Rows from block 10, named by matrix and row number. Each number is 128 + 24 x the weight over its row's rms, rounded and kept within 0 to 255. All counts start at 0. Numbers have three digits each. After the name is the row's rms in percent of the matrix's.
# conv: 3x3 conv (model.blocks.10.conv.weight, 320x160x3x3), inputs 84-97, a 3x3 kernel for each
conv.160 102:092098150122083116152092111102094110089104130099129125139136128137142123119127108111089123110132101116114095104093120124123128135142121118127151114134132122110115163156122148139111119118109132128070143139121138148160151142125164151119099120122076100155092100140117122128094094114085142147121174156114148141092099131078109130126129156133153178090123101115088104116109128136128121
conv.161 107:150122128159133133147122135128110114154131114144132105127128110098117132116137153112118136099101134146142176116140134128156156128146147127113122105081084134091106134150159117116104133121104114120160100115185096098168105095107141107105159121101111093091116113155157148186155137158135094113128090108149131103137139125118128111088101084110123105130122120137113129107106150114112164
conv.162 102:107114181085096167090074139166130116157117088129114092132151122106145131117135146129140115102089123086101139157112117144121107159133139096142144131163125132149158130135114137138113125121127108127164095120162116115142120113124123109130120113122124118125155105126152137147144130108149125107143124088164149157145131106116121133117122126115131127129144138129151133091115129136119131
conv.163 102:131119124139122114128119101094096096084119130082101136113101117129123104113129112084100121128144148136136144090161144116141122144133092122147155113118141122090128130146140112154166104142163122106129114111080126133107119122118113121127114098115138129176154123171135101121101135115126128117151134130110129152103104147107094094083126132083109153116119132118091104125122089108145114
conv.164 105:113095150107082143114086124182092038176129112131120148142143113123132114131128133140118090133109106127151146112110123122147140124140136088113140106114128134140142124093074123115091107096100113136113092143141091131122118091095140101136151130160078077124102125162128138157150133099104114115112131143165144141131126127131111130096107160088093103135119148128119100099109087114110122
conv.165 095:129155063142156121105126125154136137152130133127115145134131102136111122120113111095097101126108129125130137140102110128121096146123119123102093131117149114116156113140134131152154092120156144118149147111138138129119087091091117132140087119122146154106133106077142111092138128145127133141101135118165134111140123116093094127126129098115134100131112104130119107138110117136136102
conv.166 109:125089101131091107132137124123165159119169165148179157129128137128162136114131131108108088130146136138144131128122138101117083090104086109147141141143155091139138113118098134115100127128126110149149114131128131137117121111142138151142111131135137117112127107121114113111105141132082122100106127093102129141137147127109122110146140121141155124065104128119092100098127108135122109
conv.167 105:143147109148142122115088110128105127148127139126127142116124118097134120074104091089101092113104088124115101155154137145139086108104077145170170139147184130128143110139152136153162134133126160174107130149126139145099159162177120100146126118135102092079142132121128106104148135135145115122134127134132077092122103093078077108115112161070108146090090148136161132126157149117135113
conv.168 114:082109109144170121124168151165145142170151137178155109105086114108086110115112121096104098107093089131110106095113131119136145141141132133114112127114124143131145167138130154165182136167209126136146121127145078090120133122161142121148122126132148146134163134106146137114130138122123139119111107103124121121112110103132134103087089101116105098141101073109078113118088131106108128
conv.169 114:116136154104115144123106151122154142134147125141116078102081130131132095135138101147147130103104110103096113116078118146089096164128109124118114121146144100142152118142138118151139134128136129131124122144153129165150114113126134132150122132145108091075118119109128159171132137118119117097101063080086099131134095109190146110116083090144124072141132081131109134131130115089111109
conv.170 095:121133144151143124135156135132158184092130152055108137131122097149141167156146152143146142130124121103093133153117102117114118118120126112134128138133073160120090124148154127142117125115119123154146133110148145146170187172142118121115106102118104112111108082070105092114119114137108133152101109111081081125098102125120125110129117145136148141101110091130142120150126180145133147
conv.171 083:115131125082110128133152140082094126075096138084138178129115083137128139138098121173137096151127128101108146085108098115137124079102109121123137120115129111097118108122142094121154113141177099100090107101141116115132116137125137155142132142131124122124107105103074099097145165124137165116121135101119135129134156159086135159080121132111168183075117117112105073146131139136123119
conv.172 102:120131146127134114146158123129121131131137128123132142127133160159101156183122166112117146106111113107081090131141164104146156104113137122135165103132129112121118102096115089108106080101121116091126108085095149123107143117123087082090087073089133120087148134091157117089121100130101088098097099097122151113119147143142127153127150156127121149155134139119125167148106145150120164
conv.173 108:102103135093111159088100151117070074143125133128138149125111100140121086139140114121110126125106131130095115121134130121134115091116116131148141148143150160147131122107089150132124165144129141130120152140130148109136105106164094103164109109143106110136115104133114087106145143156134135153121106147118136134143161147134147132111118135106137136082125147118102118134117097127140120
conv.174 096:121093091132106115142145110107138148099133139114122094121089078139132084124126127126131138121123139178134133107082114144134116128125115115123117127134127108125125133121127142117112148114109100140166098130152113143117130112129130133125123125119119100150098110129134142129121140115148148085140126045103090103137124091171140110139099090157137090144132082154115120136141097112094104
conv.175 085:102115109149159180138129166169167128182195169143171143145115141132100126131125119126104089090101096131100112112115128108093128115115121104107127104100153107090143117119133123127174113130187111132162093116158103104139117114121156125114154118101111098111127126107134151141129113110109106095128112095165148127133143138096120132124122142128087062157125068144128136155116124138129142
conv.176 094:129148112108151106102129093136134111123102077132076047095106141157108127145108119111114115095105130136137149114103135134114115130107094118152159150187156157162135152154155121170169135146126148155123162149111150136109138161159109134121101120128110126118118160154149145125141098101123102099130136130095117098145109070169110059124130135173103128131101109106126146135118134105117140
conv.177 094:128144140102153150081126152092149161108150152151158151089119145116091115117121155146100133142124132144106104133128134142118126133140148103117163076143175123121118113110122093111131134117122146132097143147122126138128174165140137131115138132127090124130119141116155176125166115088152110105162096070103149158113138143142175150101138161095121166110146186127132133132125115101125167
conv.178 100:105099110119099140158118119095121160148168176143162153127123141098096123130079141095101118120143164164180178133175135135166132100124108149136167151120167127113109167175172198156155198173139129131124134130140145106154099114167108110111150118111111115155095117147085116142141156120122135101107137109092169189108116148095115167117116137107080113075072127144106102124120120153109146
conv.179 090:130131089156171113121144147113097112097113136072119165128128160122102125123134100084083083120115123146119143118121139124112122138150106165155135156162136134140140151136115152167129150132122143142145148145126125145132144137093133149134111109121121145108100088103091092110101087107114124133119126152124156142074097157106087106078121155110137155123129099106112158147129103132168134
conv.180 101:151131116155164108158151096163183168156178191107137165111151140098116138101119133114110127157146122157153140133125140109116145133139150108129160110098128094107121124144160108118133108119124116141112115141144130152156133112126146120131172135117126116101136113100121159158075111156111116156154162164147125125106109098084118146125119114107105097111100095084143123116158162134155145
conv.181 110:134126116111122121140132105155101034169146098150153140126110096134131110123134141126135155130124118122108085110123103120144113088117106153112119105086114122099141153140132134131134136126125103128128102132129099128139135125116150123122146115124147140129126113097115086087148138119134114104129089107147118086173153119128153134140101097141105109124110128128139112141133087126124136
conv.182 102:143168191109149209118139181158117120149102090152127111156112091127101082109111074122178150107165169089128143120117097117138112126130118126148166138136166144160169130145167126118154153148144125124129124122127132129121129141119151193165160167148132144111132113108111117107092138138129137128136121111172131119143109117135129122136151149144162125143175154139146142113154131124130127
conv.183 096:141130121145138102148133087184181146178184160128132143128112129111096126119110126078101136124127133131152149108134126082106145071097117113086102094068121110116132154147134139110113138121100109126164076102138096108105143130125158099094159120102104131115118120138132107111139144131104116122111130138163144120132131122081057080146124114129105102148107109142126142128107127114103130
conv.184 108:136105086119104108126119102144137099142101086111108120120152115125163108112122134128148111084078098095090104141101109114112083094123119119116143121113146116137138098091087127110117133121118125132133092131131131106104100087090143152160144141162146108135152101142112067101149170164114124136085113129160145136159153121123139133102092128142133142138105154126142087103132076101074110
conv.185 082:094161165106115147134075117113126124118109101099075086142130125117103102141104122138137106137146158120121131116117116109128099109106108129094104134119137137153133136120092146113115133125107116128164120100120147139126122121104117122120112100137090102113110162170085130129144135132131137123126149142101077082120117124106124116175131107163139082141172159146168151099092102137078121
conv.186 102:144098102130113117150125113162168140165163136140141135125151106134145099107113123115098108130114114130134132136099119123104141089144140150134140116157155139125114122098115117134143131124120120150128118154135135148150100117116129132170137118153092067107130130138139139135118139127104112127101118140116105106179138105134118088174139088141109113065067093125158131116130121135107124
conv.187 094:119144153103133156105136149087100107091122132054093138112122121132127123127134114131137135149151154171139109118129099086123090066109094169141118168137128184159127127124105144130130121127115126147146108132142103109109075106119102106120122109120154126110162152148137123092143170143127145148134139135099123123119130139094123135106143142099123139086136162131126135114120103102117107
conv.188 085:087091096104082061138105068123106104100105107127114132141125141143108108135111090117129109122151114115134126133113144154122136161155160103111117128120137120100106127120124108123116124106110162135134164145107139142115127113140131151152142144133117127124130141140094136168138117130131126126151146157104105089115097104133073100145124136120084112141091107165135151170128094161137105
conv.189 097:090117120061108136104104141134109136133116135123119137098095113101144115117135114141117096133118108098124141140105120132128127114141117075131129121131120123131114116118110127102107110111148139130107109140162092160190129128128116133131087120119123128085124117112081096160155122116141139124124145140126117141123108115094123146091089134091127119096137135078096096074128128127145130
conv.190 107:125122161127134133143133105167156117153148105104081076125121111109141116101136141084098139132130130166166140142134118142121112120094099106101117125146143136131136171163178143137160142127145107153114099149109128155124116134186119110142114086107077116161099133139116139114113111098093101108115109139139144107133111093100103102167128109145125135101111121134132097105114109108142138
conv.191 112:137137130145154130121093087163132091146106089119082075156140132124095105126121172092121089137153131174177138150118126111103095124124110107152191121140151090101156127147169145141154142135138122157157118121112079088090127101074104088095143111133087118126135152168128149130068097106105123143146149115156127096144099114111132142168158102135113105100115142133148138129123124147130157
conv.192 101:093103113084077086126099075124124114118133135121123130103103098098104101113099102126129115115098091065087121126141120115160138152137151131148153159126128153149135083097104141110090159137111136113058148122097155135147158194189135162195109110161129129110141134114158145144110105126148111097147142123101100151103109117117115106074102127109118129130106110121125094114104092124111094
conv.193 100:160144096183142120201122096136135118124151158105148155126118113144119082158144121099097113120126121161161153085094117106156147090143136126081100138129146121143144113124112129146145133151142118159166103122112139112098165109103166128118139117100103114121111130153132117138142127126095135154092114156146140151115122145109126123157129103156155069118135111123134122143140094160147146
conv.194 099:073102121121124126126125131113118168097120176119140162102103098096103126104110151097133157146135153191141134103129125129133149143133133121116121120096089135105071119115138120122143122122145137135120159138140134122149140163191144138146138114113065094130118125124137148144104108150157130147189155112123104130096110137106139180084087117066074114097102119117115113122117122120105129
conv.195 101:109116134098094125131109106125170193117135152152131121122114109142116113118094106126158122120134120139119133097119107148140105149132117144135124116123114116138135122130134125116127158138144117119148117118133129100132130155131153168139136148152101092090082077103117130154102119108109103102122119110080074105131113107153167151158113080146089045120097061134149128141147115103082094
conv.196 100:134112080146135102144107092135088074160114107130142162142133123132129117129116172098105121095110076151152056134145115158158125150144115152149127138140130135129116101106098121121112136134096143161093115155098140133088114133191096110178094091164124092085156153101176177120153134114122117113132151108137125149130116136112100158105066119126072142120083178155117058124126071147124149
conv.197 103:144122131168109102143135127106131136073094107132125157141114110129135103138159133097124147136130152137140155151151137079118151112128145124142112145156141122127151119129156111150170093117151109092121132134134131167133152148138090077096153127133143168151147127119123111104077094132068114146103119145088095106136105082167131120121153119118171147127134130110095130110122154130173150
conv.198 093:150144120215180113193188134102105144107126153093119138151127130133105129149141144111131161116129142139168182119117127127136143130131128145144130107111130124121101142165136147176156132161134077101141063101121076103131125094102144099096139119088125151149106116128094116164138161159119122110118118127173155130158127144145136146162181144091122138126121119149132156133111153145134157
conv.199 098:111111082160153105146131109110103068109119086112116105128099140117107099132136104108115109149137128143155140086082107083124113086111099105126113142160116123129119075098076100112084110107097164165131121166140105132129108146131134158131126124125154129097133111126129130124120135117121167160132159178121104116083089105062094097113104098118123099138119123104090103124117082146118108
conv.200 097:085122147090140142092111120090122127104123114127122110126129126126116137130111131129109115118117129126158139117130105116133113118132138157121113125077093154104089118116118109111113131108100123113152125123153122109136136125133130112126147122125116092107152154143148154160158126121154125099164150105106107077107120081147123108159133130160126139162161157121143146119116152104100121
conv.201 099:092094120162170163131146143135106084125127139110125120129126122120099114149150139124126146087089098100109105113109124102113134134154138103095107127130140162115149116102114115139151133123169131139139139139139126123131141141153126089121115068085107126101133117102138136133140113122136129124146139114132122131109130124125144093097104124136155121176161085134153162142113134158152157
conv.202 109:088127159107128149090134156111120125105101100107085101111123130122120109108129102126113111131122125135140138120120128125122113122125117132142122142147131137129124116125129100120128114108115128128130130124134125128108147139148140148131138150128157134132150120135152166155143131121132115111127119123096102096117104098112111101095105112092104103104109123125112114119118109106134121
conv.203 105:157120105168150108145147116120080060115095131142120131121127106129114100125116114107105127132110130123077121125132128119159150159186165106104111151167142171160128116081090138138126180174131142154134168136099154123104104122160112125152112096102080104095160152138123102092111142144153166153167146142088107123122139131148147081111114121126145108158170132130136109139114091133131132
conv.204 103:110122118148149122130147132143097083144112098158128098078090128116099114135129106095113129118150127133109090111110120132135132115149122110104114129101105136114124115092104121126124138156158119142167122137131102098086118110117134121147106126136117146149173168151158119074144140127148151140096116090107105111128124130141142126105094103132139128165164107101105121116089106110109099
conv.205 107:098111091116124105120122103135135131126139139129142157128132095127121114114095124089119124087111134111133137104130144111164165097154151142154122127153150108135159118148142093145153118165164090114169105108149116094122140118104168137116178152127171160134167133126128102129128167168113132140117116112160149136144147144101133170138126094139136100110099092106132146123134161127145155
conv.206 103:132136179143150172139141131109136146100100084109089068101130135115127138136129142155120142163136170179166175130106081144124114131126118095085127089067123140147135144135137143082107141118115109125163128142173120102122123154136134111092116090106089077126128141156152171145147132142168119125172142109092118101122126105174165127089132128121119121123125125118146151121139159127105134
conv.207 100:119160180126151160129141141194199184158157149128124139102094118096103110102099097174143128178152138187158134134150146120131122128121126121122144147129139153160146165171192149169201138152176101117142095080140125114145123139153115118146086121153132105119133114117132130135108115120104114143138167148121116103109090082082121138125099098109091101107113122123119138102117123094091075
conv.208 100:111114133104111131137106098131108117111090085112098080115083110124109090112122154155160148126153152125153152102105084096127085112081086146116118151134150142161163117132106122133114120121119087133161122146161164128130144153137138154124114109100133090128133112158143125115096090085089117097114111115129097112129064074080069080120124092158116107149135164104094107101103079110124121
conv.209 094:132144128143142123159163126170149096183156142148143173124134108149092111151117161106120154103108114159123094150131138122122147083089127102120160103138140128133084167106132135156166138158140128113101105094078093095132127128129113092090123104107105135127129123100133112095107110132092113101104122106136148113153150122143142138124126135101101113063124170109125114133110124137117148
conv.210 096:131137117109120131105111129121118096095139156107150182129110095139131116126112092148142116142123091114102082116137105110135124087100106114127141112112116164180150141143144129133133135152141135164142130155166102123148130132119125113123144125124115108112113132122084065094158190143142176157122141142104085098139145159084100128103112110097142158121133121140144101149140116099098087
conv.211 098:128121114171168106153140102121130157107113133129143141120126146131091135145124134128167148126108092155117107107104111127149141152174162144131116168189143153151142130143125121136141140153145137150144139146138115116109117121154104105120108097102128140126135136100105126147120117084144160155146161158110124115118132125145149141156132077168123075180119072116145156142119121141108107